config.yaml
dataset: "drawings of small networks of dots and links"
horizontal_flip: true
decoder_activation: "swiglu"
decoder_positions: "rope"
muon_scale: "match_rms_adamw"
adamw_lr_other_params: 0.00074
Rows from block 3 of the text decoder, named by matrix and row number. Rows with one number belong to one attention dimension. Each number is 500 + 25 x the weight over its row's rms, rounded and kept within 0 to 999. All counts start at 0. Numbers have three digits each. After the name is the row's rms in percent of the matrix's.
# v: attention value (decoder.blocks.3.attn.v.weight, 192x192), inputs 128-191
# proj: attention output (decoder.blocks.3.attn.proj.weight, 192x192, transposed), outputs 128-191
v.40 102:515519499531487504487484543475470475495547554476509475537479523464515506482518481492454514511477524500476490501469537514536521476515553503546496499472501519501472544495484541475496482515483564
proj.40 107:539505521443441497494456505504465498484486456519511548504479527516516453511530499491491544498489513509493483472519512484487483551540527520529530504509486517494499499463473491477454478523513512
v.41 103:491518494565511545516501502522475482490531494471523478540519536527479503544482470523544488503523503470494468482474473454505510478486510527505454494501524501456498533496472486491512467521484486
proj.41 109:511503545505492480494469507516482521515529498489485449512462543533534492476554498506505522519516493493477486480491507451483489494509482465549474506445530523509530529505450493514480474510506531
v.42 097:525552530507547503516489456523493510494472443494505544513511527526502483494451488506471490455571494499485470511517516510515490495494557511515508526509481484458504510494453463505478491500477456
proj.42 093:495516512507540480528513484480498478497525521515522469537489507477541473475535489483482467491502466494537462476507546504483502491512513455516511474469546493511535477503520470517548493516536521
v.43 090:482503468501511520495560541487503480463495491450470510514546535512523471491468543452503500516488514455484513482514464483493472505491552509521467521532467517545505539507497526499476530431552520
proj.43 098:465491485522500527468493471488520509535481489521511455448508507502509446511521480489494502517472546510440492544583526512538489461522525470495498443516468519519494537507470440466481521519465514
v.44 095:508511507515455520483510497517508513460534494461515467523515504482494488497478518568530494540484458505472492509472443464483484489496557527442506461473501470504460501547495516503516532483534504
proj.44 087:474494526513517442463452533527443480512535514453522481545511529527527454516522487503509475491520529475468521502518526500512504488528473500488471559517480494482507459508493450507484515485451561
v.45 094:504483490528457544463475535505536502487499499482500538483557498497515445465528544470496509524511506494545479564454513501492520483466499541507485468510426516508499493479515458445521487487499535
proj.45 081:539529499463458491481465498458478456492515476521490507514500505508496506513523510521528492508474455498457538491507511492518480505497531519476467471515499491479489538506531495502445508430490489
v.46 096:500520438519514500547472518500504501514532534503570455560497496508496505492483502512484470527456509521487480500512495474517510441523481483515476511527463515506519515523526496513498511486527526
proj.46 088:520496535500491463473477504502464501493507507497495513504498535530492482515468453496499489495487486492504504528524500551489527499555501475488518524517511495498465505495501488480539454514453476
v.47 088:522487497507519444496525499499508483466480498479487440451555514461500450479465477581493478556512488508491524456511489467491490440532563508500477485500523462517511543497504507495521509500515505
proj.47 084:475498472471502489483473505513479513516505519504521502519496502502491416545566468506480511446536530483519509451506505497531541493513480517513498479509498526505543500460494517503478450493465495
v.48 100:503517507508526457498501476504474494517488537540463504498494469517505493508502468418479526482478471512497522503481516515491537509500522477525518519499468495533451481515476481503512533492482454
proj.48 098:519479445503494494496534487508509510507461481512497508507507470481500504549448480454448495488483488495532523483527470559482492514466470502499524504514464479486507472523525477514504522468544472
v.49 084:471421531501467472501480505524470487518465498472493527506477476556452509530524524492508464516475487495502496499482489493452532499526465473469480481491497538464495480471541488546524529511499502
proj.49 083:520469514481509512507548516532491506477467474511511506486494506475501548513435508470475524495454477499493514499489492515522486494454506518501486555503481494468459477523523506523480519479488471
v.50 083:511513492487525481469483466448497479535502489527478549515509464489474484502533518476467527502508517480535470491508489523489511451507517511566526499486514490500494470513506503478489537471508522
proj.50 088:494505530508454491524552516485525478509505527530476508488505512450513486462499502511482478523483460537513431509535523478548514513498545523510504475461516532495504485493516528556494458484508523
v.51 092:452524499487510466528471492509516464553491491503534498517513484503490483494505485487501470558509484494519530495428451522529463452486485513454551470470471492542511497485477440502509500495499497
proj.51 094:522507505501456511473485490473492511516503484505476520524504517544479468497514492448468518491562467556519507479486471505516534496431509497508506513470514481486534506461529534509492480492489456
v.52 101:507459510486507470537509466539459528511477506511510507503500497487512540499498460527492484521472496521499521504520492469511481508533511410496489527501515512511525488518438507497500492493468452
proj.52 096:452495451509552537497543492522544542525471473468528503531480500501477520498514499449481503480514520505537482510508454530527511494489493496532492489453505489516519487509505507531497512512499498
v.53 090:525553507482558445487495475504453490525482469445466523479488523513492490494502490528460501476521492536533518468473513509514523518472492459463521520494519439471531501492454466494479486521489476
proj.53 091:509508544531521489519528501498518509519488490496514480520497486446536482488558522488493552500529455516517451487473512520451517510476498462515511495452488509498486508477500492533485517518515501
v.54 097:485449494550510488499429526504484501533448543527508518453505483495493489506449491510528502507477508477463512515457475521476491522508486501524446471484510505460484475505490528501531513492525521
proj.54 100:493535512464534482485497462497487480501509506561527537521515541531488574545521501498469498481462470484514525465556527516483440494518491483526518520479486547501491551507489528485505511527496495
v.55 101:507505485445496441458525472496538534522496511522516512489453493474518518483531484499507512481512533477501479473495544463516532514501510525504486500541507525484543507564495537508463474496516483
proj.55 099:473460509504511512532531494492528536497506512519468499482486473487474510510493548538504486539479498514501466491492495466519516508501486519512524468482485522500507489498510515497490544469510491
v.56 087:478518554534495484500506443527494525486474517496488454514530479499493477493456545502548488529519466512500534476489472500479478511498490531479502543475534488502503519519504467463512555481470525
proj.56 086:499515457442458492472429486515498487490553520456513496515486501509461506498477460456487565527478504518473513518512479493506432460503507485514479475499467470500536513499502510493511507512500452
v.57 082:485497505478515511525487465501519527480504495494526441535519522538485549486484529464490525525494464471506511490493520491441487523521518533479502461497532460503465466493469488507523528454521428
proj.57 091:485487475513530467504468486547487490488550501527522482513475456529512516541471487542481465519487499482505511492516534496492522429486504503486509501526504468502504466521517493534511536533504466
v.58 096:511499501507514528482501526487490443476594517502552436504522502496528490507488509503519494529495466488517514509484511521482495491460500512487527480514500477480470520487542493482516498483481527
proj.58 101:477473489516493513492479481505461501495522489478440510499512520526462461478476484559513507510566495427496545541512514520462494513539527483524470485482491483495465493555469479473520511494451548
v.59 091:557522534458488491506504559482455462524485489483498483461524491484489510479544466508520488539545511530493520515494495504560490493485470529489486522502521471465492494503549515468520530474537513
proj.59 095:489474527492472533509492479539487501485479487458508481501530493489506484484503502518504490462505484520498499489475496456527513450509489519459533500488490496526514469490497518582509506475555526
v.60 108:472538508515486497474507496522524513499531533491427512483492480519512460472507530502519496515522487548528495470485491497495491485478479502530473513476479514510498551521481459541467545532476494
proj.60 108:503495530508466464457506545495537521517503509475524479486497471477470492468496514491532525501498472498464482527561486502533496495516486480489457472541478512501514567483454504515478500511509485
v.61 103:490476432535502478530481545521526501500535515526520458509511539522506444518497462506485481569466479486514501515470501493492502465557492499502495494509482504550494492507482534481510487483481516
proj.61 102:470489471470480534508459545514452507523514509514545546493514472530485483529483505549470463524502530497452509491543462544531504498494481467485489483512516489499542538513513542492470491481482475
v.62 107:509548489530514455494505465512483503484505506505480478508496477474504519514508494523520500498514454506472449453471485493511486494469510445471499529475544455548514530445441463488477522536519499
proj.62 107:523497518437513492469479534495494482528494531473517507493501524494463477490534489491484518504506513515481446464514492486471513494493459521520497517465497513480513559510441497546493513536516492
v.63 103:473526467491518529466493518570504512506473492482508505521507531467497516534500497483512471470503534516470520517481500507464525539487488475440504563511532475513480525510515499505526508464484514
proj.63 088:480515516518501525513482512507465483485484498478508504496520504506496484465495502510484488527469523514486460526506507486474491542444489473465520505469486494494500505473497502460471505505508482
v.64 103:518490511478514508474497510509489479507480505460478458521481477487526491471476507489514508545509485511494518529513480469472484460526544510503513483501498482532475515506448515507511476487551516
proj.64 104:529490460491509536474458509500494485537497523441514457504502443532491467482466486510487530503506489488462510556486544528487479501507523533515494524493509463497489529485513492462462522482496468
v.65 086:511469529497524480484493526495493516465556505440492528539450490479484473523493501487492490506465518482499512498523528496495514497502478512538518523512467497530490499508466501499513511533554477
proj.65 091:533532482500489521454526507484497505544485484508516516502516498487518507487478447490483501496522557486525459507538525472470554536517502455474504500499468454489479471508491490489520513502466496
v.66 111:482489523479513510476488492536483487520489479477485482504487491510502479506456538474530513477514508505562511494484500512420504487493498507538520470538493533510487489484460490543466481457500471
proj.66 113:486468506515488541551474453505527505484509471527462478478450488494492517452483489497514511477458510471522486523507530520481478467513531537513525500487477476473491511487503485507455525505460511
v.67 116:469518488566544513512489496531540498509449532510515474512517485514481479507490459505512539502548528472512406505545506485482496458537488492491555517492523555469550474510497511480506504462532461
proj.67 116:524535524484525492460499502477492492500501529521512502483494511482459492503510476520503510469473505518518495485490496527505467472476453501503489500494437461508549501500481520499513483546467517
v.68 101:496498497524476452492523502502537538519519491512521484485498507466500509549479495514505490519488521506478439457476523457483488472516453515537474490513530483477517476567520477490479526524504458
proj.68 104:484467478474484491467497502482516503447516515507494520486486495494472500496485496535453470507503518493521526456502548458522497537438425474521525509484499512554499463500491519511519480487480525
v.69 106:470509467475501494526510522506498523494478490518529521494532487458483485489462525506457473491520517492490545510431513508500527530484508495505507457523476502502501528506482488478510513493459530
proj.69 095:481498469494538499495497506496486483488502564512481508514525467521468484548510552494506497487545497494448499477463470518482497466517556525502481484474524485519467533475472527494504481497497518
v.70 103:515523481486487485492497510481504503484507540477546535482519467524506502485499512499453529495468484502467474500477514534498521515513563546499501510517480487543481472496495477495468511456472499
proj.70 105:498518502481495455516522516476467490563495483521518494518495551539509478480507471505504483503515505515494491514499500542538521517478510455486532477498486510528485508534537517467547477485496504
v.71 118:481486477473504520550477484475511501512480511508531460493540458478490502507491535521490502531523465485463485490520494464553493496513513469487519491480515482513479502562537475482523527536481502
proj.71 125:507495474488511492479467517475476516476548531452530522509581524517494505528528522502490497527575491507511501492488503531553551487485503473504482541484467476520493516526509523486525462466508458
v.72 103:494545514538484513505530531476489470458498510492467466494533500495493495487511527517487468509442510478490523512468525454518533513462540502450499476468518493510490492479558482521526503499527535
proj.72 113:542487502494489499515479510496475478519491482506506529495467523513521523471554460519525570472540496534435508495528483529482526524466543497550495511518546532480501502476472476451482476478502483
v.73 096:470460459521461464480481472472488520504474533513473555511487471497460554486491480495518524477528505452459521527531494538509495519490494470521503510517510501504490521514473457500515528462513514
proj.73 093:465493495503533460475508480499497480507455492507462479486555535480508537513496515537535509495530523474473486478533551479523464463477502470492504497508446480542458481482443493545532511483465538
v.74 100:517489513510500496482495516470549525512472532498498454527499529517497559582507508504522537510519478541540509498493493497525512483475470510527510507518481518502454483506506480486505467479482479
proj.74 100:491479501533512501470477534539502498449548501472500446484506466498509544487464485459494452539458488506522508516491560496494484547485469523489522503453491489513480484482489501482534526508500502
v.75 101:506483489507448481497509500478461498468534514498477486483484521539476507470481546520503499467517476486504512464499484522552524506476476513492523490496479529469506481511513502508496491494490504
proj.75 096:467482527472505496526481440518515502480485457504503491518492569504499524486499486499481520487550532497485500493505505495503493498488530487491462480515538530479497523505487436518489475522495504
v.76 109:463499485536544462552511467529517466506519532472497433493520497503496512484536518537494513544501489535481430482510525465508475500540517477484525520495485482465483475501531474511541509522486493
proj.76 106:494483525479486482507463478524507525479507476486530506548490514513527509461480498517484559489555516529502479513484510533529504488504468502554490493507525510520505463515534471493512481488536469
v.77 110:530523544485478538523457495496499501465490517491449502501522473463480449478481520469544513466514498502520544537515489511498488500480458487502500526478521490490446561485483490526468455499535511
proj.77 115:509535532524461535508484489508455497522513485497470494446545503481530526469500523502510523445489476486493449532503489470519511518493560514492493480459530468486521549497483467481486502492486499
v.78 119:493511506446485515561514505483472508479557521467491484509474465490520483483504521508499482510496556491508494492499517520519476507444518468488523491494493475500505481497535512461547498499493549
proj.78 114:522516501477483543517491474516457499517521497501519533517501551514548507507557476467512552506551507512498485463514494468478539490520549497498476502512540534458522488534505468494482474478480519
v.79 103:484483486496472517456522503551417467505543480518471501472482542527502514464493459497509489458487571516476465532490495524487532492463489523481522516482501462506478505479506480540516509505519507
proj.79 103:503480554461507514553545454494500508510505508543481527482470483461527492456503506483508531484495515493462477522515480523475475471561547512524504489536537495487521528497543495531496474485506452
v.80 110:577475475496455528463508461489482512472507502450527486526495438483528473476503510509474488488490505496510474465500531492495482472470531516477492504463530479505505500522493521495537501517524495
proj.80 098:545515496523498500520513500507484510555525470489506519465462488469482479498507519536505471498483461498454482535539485490519523465518525487539462488493514483513467531523488488512477502491496506
v.81 101:528501490511479478516498550552525487509517536493529474502485538496528464515513500495524506518479472539503461488536493476527510514523467500521427495497522489509487524527466533530490475498503462
proj.81 100:530484499474493542479498546501504507510515435520525498493504518498526473513476473493483500510494520463512468529473513491532524520514490511480505487489508493517497517532532525490538455495479460
v.82 107:509505512486493493537531447436520549482504462506495501474545482496469542494493496444507481512499535507470490470479491530501486506517504484481497523497483483491524497489532515494512498467461491
proj.82 111:477481478472503537521534484462481481491513479467530477501492496535473510541536535485495499533534488506471501470518505533487496515469545499480536517474508493493473491530530525466499486459509486
v.83 101:492487507532537491478468505490499525499488504488465489482477485514522501574519468478489543475485474489510488483482508495456513549506503504533485496509528494547494494448492474513452523478501490
proj.83 110:468492541501498497493540524547499476514481479483492477483459513500513524465539499482507491490458505512515454524525524450471492516487493513505527482517470528492493457458480456478538529489511536
v.84 107:545497485498478510491520525532460475494461471519480512557475486530497457461497489479488506501509495463506483497515532488535477482473515485502511516486544447487469508462506513493520520477487494
proj.84 106:523526510499521494471464490482517453539485520518524499486471498486487510457509501514525500537462479526467529515491450501506503473501542473531473517480521554497482531487503467520461495514532473
v.85 100:505491494477520530503475538522443496542520490490532459504491545524488517499480470524479485477499472523502459504499478466524516506553486505476468509526525525523552540475535545485455496521517546
proj.85 106:536489479459529520486497510496465476491533505521535505488475436519507462513506518476490531508483497519511457480511490495487494481571523511499498521480453502485516507487545520476487453491513529